From a checkpoint of a small CTC audio transcriber: norm groupnorm, activation relu.
Rows from block 3 of a small CTC audio transcriber, named by matrix and row number. Rows with one number belong to one channel. Each number is 500 + 50 x the weight over its row's rms, rounded and kept within 0 to 999. All counts start at 0. Numbers have three digits each. After the name is the row's rms in percent of the matrix's.
After each channel's rows are labels from the 100 clips, of 14848, where the channel reaches its highest value: "peak on" is the class under the peak. Only what is clearly more common there than usual is listed. The data: telephone keypad tones over noise or synthetic speech. In brackets: how many of the 100.
# convs0: first width-7 conv (model.blocks.3.convs.0.weight, 144x144x7, each kernel summed), inputs 72-143
# convs1: second width-7 conv (model.blocks.3.convs.1.weight, 144x144x7, transposed, each kernel summed), outputs 72-143

convs0.132 098:496492526491517463447589485620504446426459492450553560483464554502467467547512493471478492460487527408488521562537456500437452488379553473447514484550559493491594409426542571494388524509487470504502476504483480447454
convs1.132 081:511553532475467573506568492432511499558586531544432476549543480575397539544500500510499475456513466602435526471460480514499473507516454451450437438472527476476612535537526495545517504546488641354476478474539578562643
peak on: key "D" (27)

convs0.85 098:461488578562469530549481506513516512405418494501543499594445507502469521492435528457442484536481570432464459518520488604489483498464401528463596462510536519521461415506511430488596588442489452596487488526562455500513
convs1.85 079:510627558434477491569384459537498459539535462475507586576516558586577562542545418487503482477390395571410574488464474454497548542483536479484489482479445462516472535485535528517409528442466528425589510479519487530509
peak on: key "1" (28); key "4" (25)

convs0.113 082:454515491606502401406500516442497558446376553469399533570442550501399450487424491432507491532513464487516464506540501505542562501518444517471563532516531479440602554478562589398546454514456455575458528454562461523506
convs1.113 094:556526492428596522512548573511458479480503454455583603472440476518524588531536475504478519538496519491451517530560479568585442463495425489505488497479611611439533517525591490498398565450558597450450519530510583463509
peak on: key "C" (25)

convs0.33 088:461487555616479517534536503602452521394485576461490474395519457524484521545491505489495535423479582526467492473451463418620480540487455534461486551486502541445496421554456504488476380549483483493579498487479462615480
convs1.33 099:541457510452531456555456484484548481540474451467478566554452524588533543524501603480541560462613485448558477495478564537440534541473396460535539452600496618551494549579426558469485564546578462474510369584483484500497
peak on: key "7" (36)

convs0.87 105:525562526484505447463485446421534498647599532600540597525539452497470552494459511499524509571539404472500499484486511408559463449522415497560484517487440499370493406420453375558445500545446467479463489518409488444472
convs1.87 108:492463508569509419501493495468513464431404570414540473496469518474537449565438476468434492487575394590536510490492524447465488570476429588381504566614507537566421572458391526434535460541537463409489484379456605458538
peak on: key "1" (44)

convs0.129 097:467442525484516394470466490503469499526439504542511606506582570523425463457541464496429388500501443502494542496528485582462576504495461481450501579559531477589571482491518629482417517445546416550528543566566458524532
convs1.129 077:513531538552556484502588463447530475505566533514513507461567492428436520485498513549533555482346466502522511530500470531543465518490559559524534516488499468430464511507554445519540469515498507444565476506599490592446
peak on: key "#" (55)

convs0.140 096:532501522519462462607547477493503469505457621393573579448524495517433506518534450437495420459486531453446492499399452527512479506445624518417527538551515489505496397461578636512435593461514520508514468470604454570440
convs1.140 096:476504499509494466499472484444501439480552488501483467448510590505414519534539533592477592517414551534492492440508555425464533589543515585453539558467566474444476526504611447505565514523529437337519572470489430598468
peak on: key "3" (26)

convs0.138 104:460499488425485494513500481494423473558637454507446481515534382473502509525463448487496493534542382514504512494424487470562488495544418518413579470475478491521459473478391417476477616462436491539488548594440534542498
convs1.138 105:511501533488430456419516451462568474418405520470505519525494387511444436480467561495477553487518515510508509517480388469421468462483504411555471433550455490462484495581543480407460434346494494509553489483399387438476
peak on: key "0" (47)

convs0.135 097:506515543495507570704457540423540546562444571455545538570471463542523565507563519558548426490527487466460585520453469479444494511429490478478544452543520489452530448530523639552424443471518484571499545588592502460462
convs1.135 091:527514515514541451432509397505520478464572564531590429528520632457442439523553524535490614479407438524508556508574494481500497422447674552480509557446542549569525573437582499469465494485484598423475395539570448556484
peak on: key "#" (39); key "6" (25)

convs0.116 105:561458545555492500524565492598516506456488498404494562611504441481531438479496551504555541530448612510484603513467606535416512531498445464496586471528509505550540461530614532565463487541464482592502521495500489520447
convs1.116 083:419560531485529462523493560477531402549425583521529523385551554501453550510559486432428558397439467562512565498465476525464433512473534483394386531522473466518570557526553540441559477507578448399480458519629469485530
peak on: key "D" (28)

convs0.26 094:480487528475451495567510533485522482449459431483574567474578496473508489554520503531500438574428480557482571500489568555427525468587412541542555549435485535560484414528452408496479559532502517576476463517515529508508
convs1.26 093:569556518494551592478451525536523477570525472519481484531478424457542542486559424551450511411516531557522530518481470542417491487484439510410402427471534467418569467556601546492500451486494565508518537532553434627452
peak on: key "2" (36)

convs0.128 110:490524435493507486516501478598505469529345570449518558463412543482509490514497446411478459427451339436486434484440509476415505504488401398500521460486472500450461399483564527469472448494416419520504470606428480478511
convs1.128 098:539508546456461582479504480461505434551463422515524539450504548501431459477526481509515459538549547449540539600427527614550484443548501524464451480434504496611504531557481494459535592391545467429461406413512506526576
peak on: key "4" (62)

convs0.68 099:469469469451498488520581463509495529626474552470459545560486536482556360502624493505471558544471434533506523519470461410571520496518363545567451396560481522501516525483521560491594498534533513524488469625480473492556
convs1.68 088:463454510577519471482478484537513525508493442429561538294474553506491483573424515418487563543523531472499478417519563461502528544531382554489488538511594481467593434447462536518533541544578467515504568509441495540556
peak on: key "8" (42)

convs0.83 089:532584532579540422482465509526555472459562456456598525490530503523519505515507524535483506506463384602541521506466462448521533512570465502539481461517510492543457422481470366483497551568473491375513565502390529539562
convs1.83 089:552518543469524551504494564378510493566507587569545474593582548469460515515450474519496456487630511553580553535544491516539468496474542569450604588658541571475453470529473470418567473571536477516525513454499545463459
peak on: key "7" (30)

convs0.127 098:521522477418473488520477473615449433603527576444460538406496531470361513516497518462495505515451462502489452470427523578465484490447365523473509528500495514516462543435504384496471445461492494455477450477557578530507
convs1.127 114:488531506479446505463534486437481423446342484436520469467460411455519377511463400478479459500509564407413531467516463452406548371507605608494400456443516520451468413516393478505488506445521496549407476445489551471551
peak on: key "4" (40); key "5" (35)

convs0.107 103:499474531418490481552416491478568466570463584436520420615437465510530527534531541381523477482480531503550571444508474508534507506528552535575441544521445534537471451514557482525462471431512518401493540530490481544492
convs1.107 101:541486549534546408460468485471466511484630513482450540518458558613549527433514471469454507498444475561415562506546548487481473586524480559452618523530539553536487527498404521465443591549496490425647497439527557530580
peak on: key "*" (27); key "1" (26)

convs0.39 108:467520550467525453604508481445527523467519464486467474480484483434495501504526481478496557425389461475490514534451539521452557485377539452573523537564466531507514402548493602495595581570512511485485606557542485503490
convs1.39 098:510536428532419546518486484528634413466565542567452537517587509552505527535546574458518413546418551473479461489474554493472446614441573476505562507434545443478549387494529492520588466497406497543560547459423429484510
peak on: key "#" (42)

convs0.114 131:468521525515510511515523563573474568475535552480452511485596539514563563497533525528530530449394530618509573518470459518532474507562481554574526496504482542512483570476579535511370445521516475564510460463518498553508
convs1.114 114:476502477539514478555513488430448489520410381423554493569554430461551527456530547430417450447465595437396467470510494479459524468438583473453510476485456498483525542493389463420431417456483433575491559483534503554526
peak on: key "8" (32)

convs0.11 110:528544482531508485439487512518554494546511522459575400504444469533424536523583494542541545517489511448530462531598520569518552474617382450624502473477577498570489518491570572491434502450519683421484564516488478560526
convs1.11 124:484413480470511464512450486338440492500483453471529519397584426485503523493481422481505459406472595500383469589426569468472588572475499611505487509549520511504538496581509582541492547560508441597454469492531619525483
peak on: key "9" (31); key "8" (29)

convs0.8 092:507491492514538580466521528680546465503438527580548446494510550513362570462499551552492441534391542490501479492502532526560482521578411464462562461506519514496476447501507457413503494499411514508530506497461563565549
convs1.8 092:525499425547531463464498497459473517511526494549516498532462452471604496478457528513491515412490442498577559454474528428462548499530471536514557445535514574520451532337394495482523504506485529555496409432400486462526
peak on: key "4" (32)

convs0.2 084:577534476496496531480456457573548443589524420498516440476545435476466537532506415517475443511522440550485545496553474472607456480487556541471597519525515471526536521433501450470448444554437472406444499661453463487522
convs1.2 095:543547479514460449462508590485566624492504543545508508502560544589454463565570526496601530517580439482578524532469489484417497526511487437567414468689475549464426493634507560595545496519531550570515458493469512499577
peak on: key "D" (40); key "0" (30)

convs0.111 088:526539496545501519455437499420458525377478524498497562382561515459516484535545536497424520480458474477492572494528546486490478462471356475455581502506543529500540572544462501492380542540551508573503583533469517494550
convs1.111 095:544532553448523524515597510442457479489465490409431434601468548509454436423535496545530573511473419443575516594447487491479517423426548481547455419523497564375499508484499554545494492489599528577570507536593512478475
peak on: key "6" (38); key "5" (25)

convs0.41 095:589509471541516512437562452428464503533672533453390542527491534482532500525567483502589555494549433484506446475433545463537417492433509615499525444523460518397459511523463490399508537500501424511492479431405541477551
convs1.41 112:505390617497447542576522521502458524497410498484474496487464459521414492459538545463533546470491516496537626613449484520530430522452402411424503481488438543531465527574486397514497453513518467434559434584426541570424
peak on: key "A" (51); key "D" (29)

convs0.18 081:504555519445483481518460544567572584494572526485663610562572428490451426521647532503514548497489538610512411539529498436424557487559510405512465536457543484473594527464528447531498399559478569442496483441529526491479
convs1.18 116:574529557546463517421459551426500511524588537505458510478557430444536552498509469438529530388511538507502512523512454557335448429399467521550462528480451494529516403400581559558466421412571556520461502467445516437406
peak on: key "2" (41); key "1" (32)

convs0.80 107:471471529514531465474476525421509471559566461477572488539548617477407600402549466486462461589464383511526479524530501525451522509546400522478451457531495487531415518485463435494463515576464556560525554590470501493501
convs1.80 089:562493440485484469464390526492520458492400444532486503601444419484514473531419444504501536585538531522537573501565445494477502594452584492470563549627559534440480464552467445467489507527448431496537529496485549527544
peak on: key "0" (38)

convs0.104 108:540477506504486514424496528546480425511497516464487548608462551530465530509478453484534446501439510515479519525454500562532453470445515442499531568491479535519396475506429462416521627536417394585537529406460474498547
convs1.104 115:459543511477478409515445478470583472450431435469548542565507481569570492476531537472527476538543447504467466430439475410458529431503448536424450485484360433481409445419371513415482417480421491368415439423514482518498
peak on: key "1" (25)

convs0.94 099:543434547453493507508453470422528484538461495469516516488545510507485503531450459525533495483619507551503473477451573560571579479600644451483467546484505504570471498482466475485618389513474522477474478532493476528567
convs1.94 136:474534554565544440549401489548445388515499509526474498535511550549400537556505509545502559551465524527528562472560488498459524525412646536445555567487491450489483495524553418521442533413428586440490445495518464529502
peak on: key "3" (38); key "6" (25)

convs0.91 098:513480436534502516514573466397518471493591470540479469483496386508393395512521516465521426422466457499440569525472472557518510509592557459446421481460507502605480532483540425478611497494531534516527457526450510493475
convs1.91 072:520553560477498562501483533464428485445542394519494571516530595461635518452469519439532512537529539490467485517594502446497552453499687472428544528458452495495574477569426394473442473504512513417486518553554561532555
peak on: key "#" (69)

convs0.58 095:412482531504565487516544466497449589460435500455418486509501449508496540522452534470513632450389457506537489517460509507458518468462510449623473480534515468466508438542435568504558533506628471512526540544538499413603
convs1.58 104:481574467543560439446477495547625568563515501510460586412482577474638443490536535478491499497434496492510497448435587519505414571476411425531495528491459558506620485473494534582548527507479537626572467517458437494538
peak on: key "2" (30)

convs0.126 103:482533538574530505548545614508463522427471541572569613580606606509475531583492500550528594552463445494496544538470600522518529489507511457446543542527482505564538511537530520526508553574507409588536568548469507556503
convs1.126 087:472547465429501497485521491494450454436459543428537480474428450525494508515497517507404476496399476500480515648424493562454554457446490571567526555585481550492577603497606491474534515426560417595524556555560458608515
peak on: key "8" (39); key "7" (28)

convs0.42 089:528530477489470550518466499391555544420513504443430474508533382464557511537580526516478582526529535490512469516532495479519519476429601586516491394546502506435585510498436535487541402513483428570490476550508412452554
convs1.42 105:538543562486589519576593477535481520618489428511427458424481567487473478472500522456535492575503488472467597493439514524605498552583395418531444458476474538554542570532481516498536531473431514424492480507516472520450
peak on: key "#" (45)

convs0.131 112:464538497438481451422522459518515451464525475475390525557440608495422508516451470510499477416519553502486516544521500547437529505565511573472394536587509478477524451508541614482482528497511492594484490491537447496450
convs1.131 093:471476476453567525478513464463463467431535459491474461463449511463506454463523481536576472515494454491451580469537560564553504572512532650503555519538653508508531534604436427601538467506507432430536542570534543549429
peak on: key "D" (38)

convs0.38 098:504517579519495446603491483493500563502643552467463419412527449550505502491502485527507579570517455516511446505427526463591382491459508449450446461528518473499548556492458498530606531469454509471560559484554435435482
convs1.38 071:447560553508484461502470541482551519715516468530495535504519576442453480449473538556438498577515493477483574528454575554478489445503518554576489425431447479404429392437527516503415388543478567544512461537430494477486
peak on: key "0" (42)

convs0.105 077:513547515547478452547430478477470515475474501454523646496525575473548431527551431513437505457465562493462472534461505626582493475522464529421460485488498503490405446513494444456549480502492430375507495582489550519400
convs1.105 087:497555483485501481380481574474443539521481531499568578579473572517482518451501469494627519432552416491537472504509479497528588581530490514531653542572458594509539495560495488462475514502522526538604478422478553463530
peak on: key "7" (45); key "4" (27)

convs0.97 116:485450501602496482476542490449513507460429470528485473664503434487441501501580468497532495488487433439454521504471480563488584497621627477512523578510516478500487458519556445488534555502553553556521589490537467532510
convs1.97 094:415516543432467514554382387481429554502480459425502521444489550489482608429536406497475502470503536453491530532494491443587543467435519555484488493533379525443469454452553491468478448557504478380457539513493554478536
peak on: key "4" (43)

convs0.117 116:485497465456515425544640465580534469548407504451494582481415550468457470529580507460529466492537457434478509518474482575457480521515624526439565484545503482505497459484545570410497585489446404575507476529514429480458
convs1.117 128:506562533502553568528559500461572484471498504529602516331539483494396548529547500561533599521450521581596578382466450509473500462444440479456521487514497466476460523418493447459446486430483495326463470515486487510586
peak on: key "B" (60)

convs0.122 090:478553556424512523511531537518500491448523577389571576520481547458524440516514541512463608487485536548493567484461561482469448462436493498510539335503460498494460419487506451505465486522480437516510556483496504513507
convs1.122 090:541465573570481607512505511454477505523471476577455480503534561486358554436492377498499503525633549492525539520453498560513586549451442458380470572454553478479464514512515520468433401525549450496547438462585488503520
peak on: key "6" (27)

convs0.56 089:570423485513431495507615508512470413559585605481513483516523575516666545470472492487546480512449467554484531524418412474596433509513581545421461495508495535524551538508583603465593500585557425502464536560499431521546
convs1.56 087:536522488496457589479480512520520525493503585583468524415513349492476458595474542498510435442529526442503547480558539493412480442471386465591392562514448468550436483418414467473512475508472499570548556486498449455467
peak on: key "2" (42); key "A" (26)

convs0.69 091:501563515559512487521478540406524536522463579533469470556435544515510445469610463443530520549607479495532547508541502503445497488509626481486530419564525501511527627534470632483454575512472453461442589584481444460493
convs1.69 110:539536539488449572387540519588453526496507521464513552450567578437529502552450603502539522571466443485569448573463497442492479578540438451596486466529545479499509373549511439523583453578569513484472491477495486532504
peak on: key "B" (51)

convs0.75 104:512519426457516490493458482633514519447601443509573544514445465468435599506450492510491483571496551513446429473504421516559472514424394504468453548461520498506549585520399403461494538508462467498505445518472491486546
convs1.75 096:535437489500521483563467478413431496547482415524470569654532480558595465469443499520505520443544473453470516479465503400438558532547386574516571405555526485488530458483423491467488494440474507503652421433527538581499
peak on: key "*" (47); key "7" (29)

convs0.64 096:475524526543503472501551483445512516575470552547451527477399471474405555453544495480487529494495505468488472473448476432525516461519494493553447557575446483551422434488580601504668582486549606535485557523559517483598
convs1.64 103:530533502445493548507415557540482523487524476562561493426649623518548525425520557418526439511448378551457484529527518546530462581497510524466381526463502538525503443550436507412486513545524514536585540579560540569568
peak on: key "#" (40)

convs0.31 099:486533562546473504480492537364520521409530421488469500451453481459568501533408522531490532492510476507509539491548452482520602479507616600427539596445501475454505441548398507475399522448442571441483554563501473511489
convs1.31 108:514505556496604548552504540534553496520406545490578568461492529527459472511472509472473571577528409521537574545460448536568465487504494526537496450548490585459510615500505481613577552462577481477491405511434500455485
peak on: key "9" (47)

convs0.6 092:523459532526510533562457507430533505531574473576487465504495482515574588437469454523498537498577458576509586529496406549596508495527560508515478522529512499572504569415433466480373604524473493527451521565394370477472
convs1.6 097:468617514494503511469547529470538561448526493514506546394520485511473475466540489467566545579461546501536549482355498454418424490476478556480481484622436465407514433491533508560527369551473542590383445501517507509456
peak on: key "0" (50)

convs0.120 086:505492444499535480529521464546606508438638551524539568541529423471432579539482522437527517553522449537485564578464428539546479481500430604559497599521475494462506568553587577551431466472618480488487475499583460532426
convs1.120 089:461480500559456468500548493566410550533414458464471501427483585561450490461488545489503472472418536524490477514594544492442531492456498617398555585468520567598547514560581431454509575486467445493523441467576473484482
peak on: key "A" (36); key "B" (31)

convs0.72 077:529507587480516442444527514486517478586482419532588549428496535531510618472608421513432546512506487487460497490502470485552532503521495491484472469495508521465479478492388454535493475470511411548518464517508609466483
convs1.72 116:529539505559591530476511579432500518453497616511512472493466526554489540500414505456557490537600549475520529588545476470590510500492502409561483530487522556468492655512479531501418515497552549435456432496505523492412
peak on: key "C" (45); key "8" (33)

convs0.4 102:492522459478513455535490505474541514462389539463514489540513448537622389515550449544538543505529529532506477468503528490404503498505659529565595507537525479539488467471600597513486524514423513466521644605521590450581
convs1.4 095:430475575578513487440423524575568552477603419517482508523504542499455547610547489545569527497437503573524405468551587497672552550519478496488482518527491510503530548523435539510513610569455559487596478496456482462480
peak on: key "4" (25)

convs0.96 114:477505496543514492545447489599439487433525479457604555415599553511488548518425495451520479572481514501440480517522504485468457484432433524438504525477520516486592417461449487525505542517439387513465568579474524529501
convs1.96 089:521611525484534484554585561484574543574526442496512473560464651528591427549489581480546531433444443514558545455550506516484473419525613527508540409480516512451582494480550507521485474508484543501530426517470508356573
peak on: key "0" (51); key "D" (26)

convs0.30 080:568507564567516464489555495465477534538473506421570581524463455480491494482369504550457474533486487530491515518474523554460545527472431574552499738477546447412526451518477512471497499476607471454491417436375478513534
convs1.30 142:506439440504558437492442541549548548492431604475455514387499480494556508505521493520523576538423522485516476463528582444547539525427365545522556532514502543536504535495545532476559455498462482639490429422404533600449
peak on: key "0" (38); key "5" (30)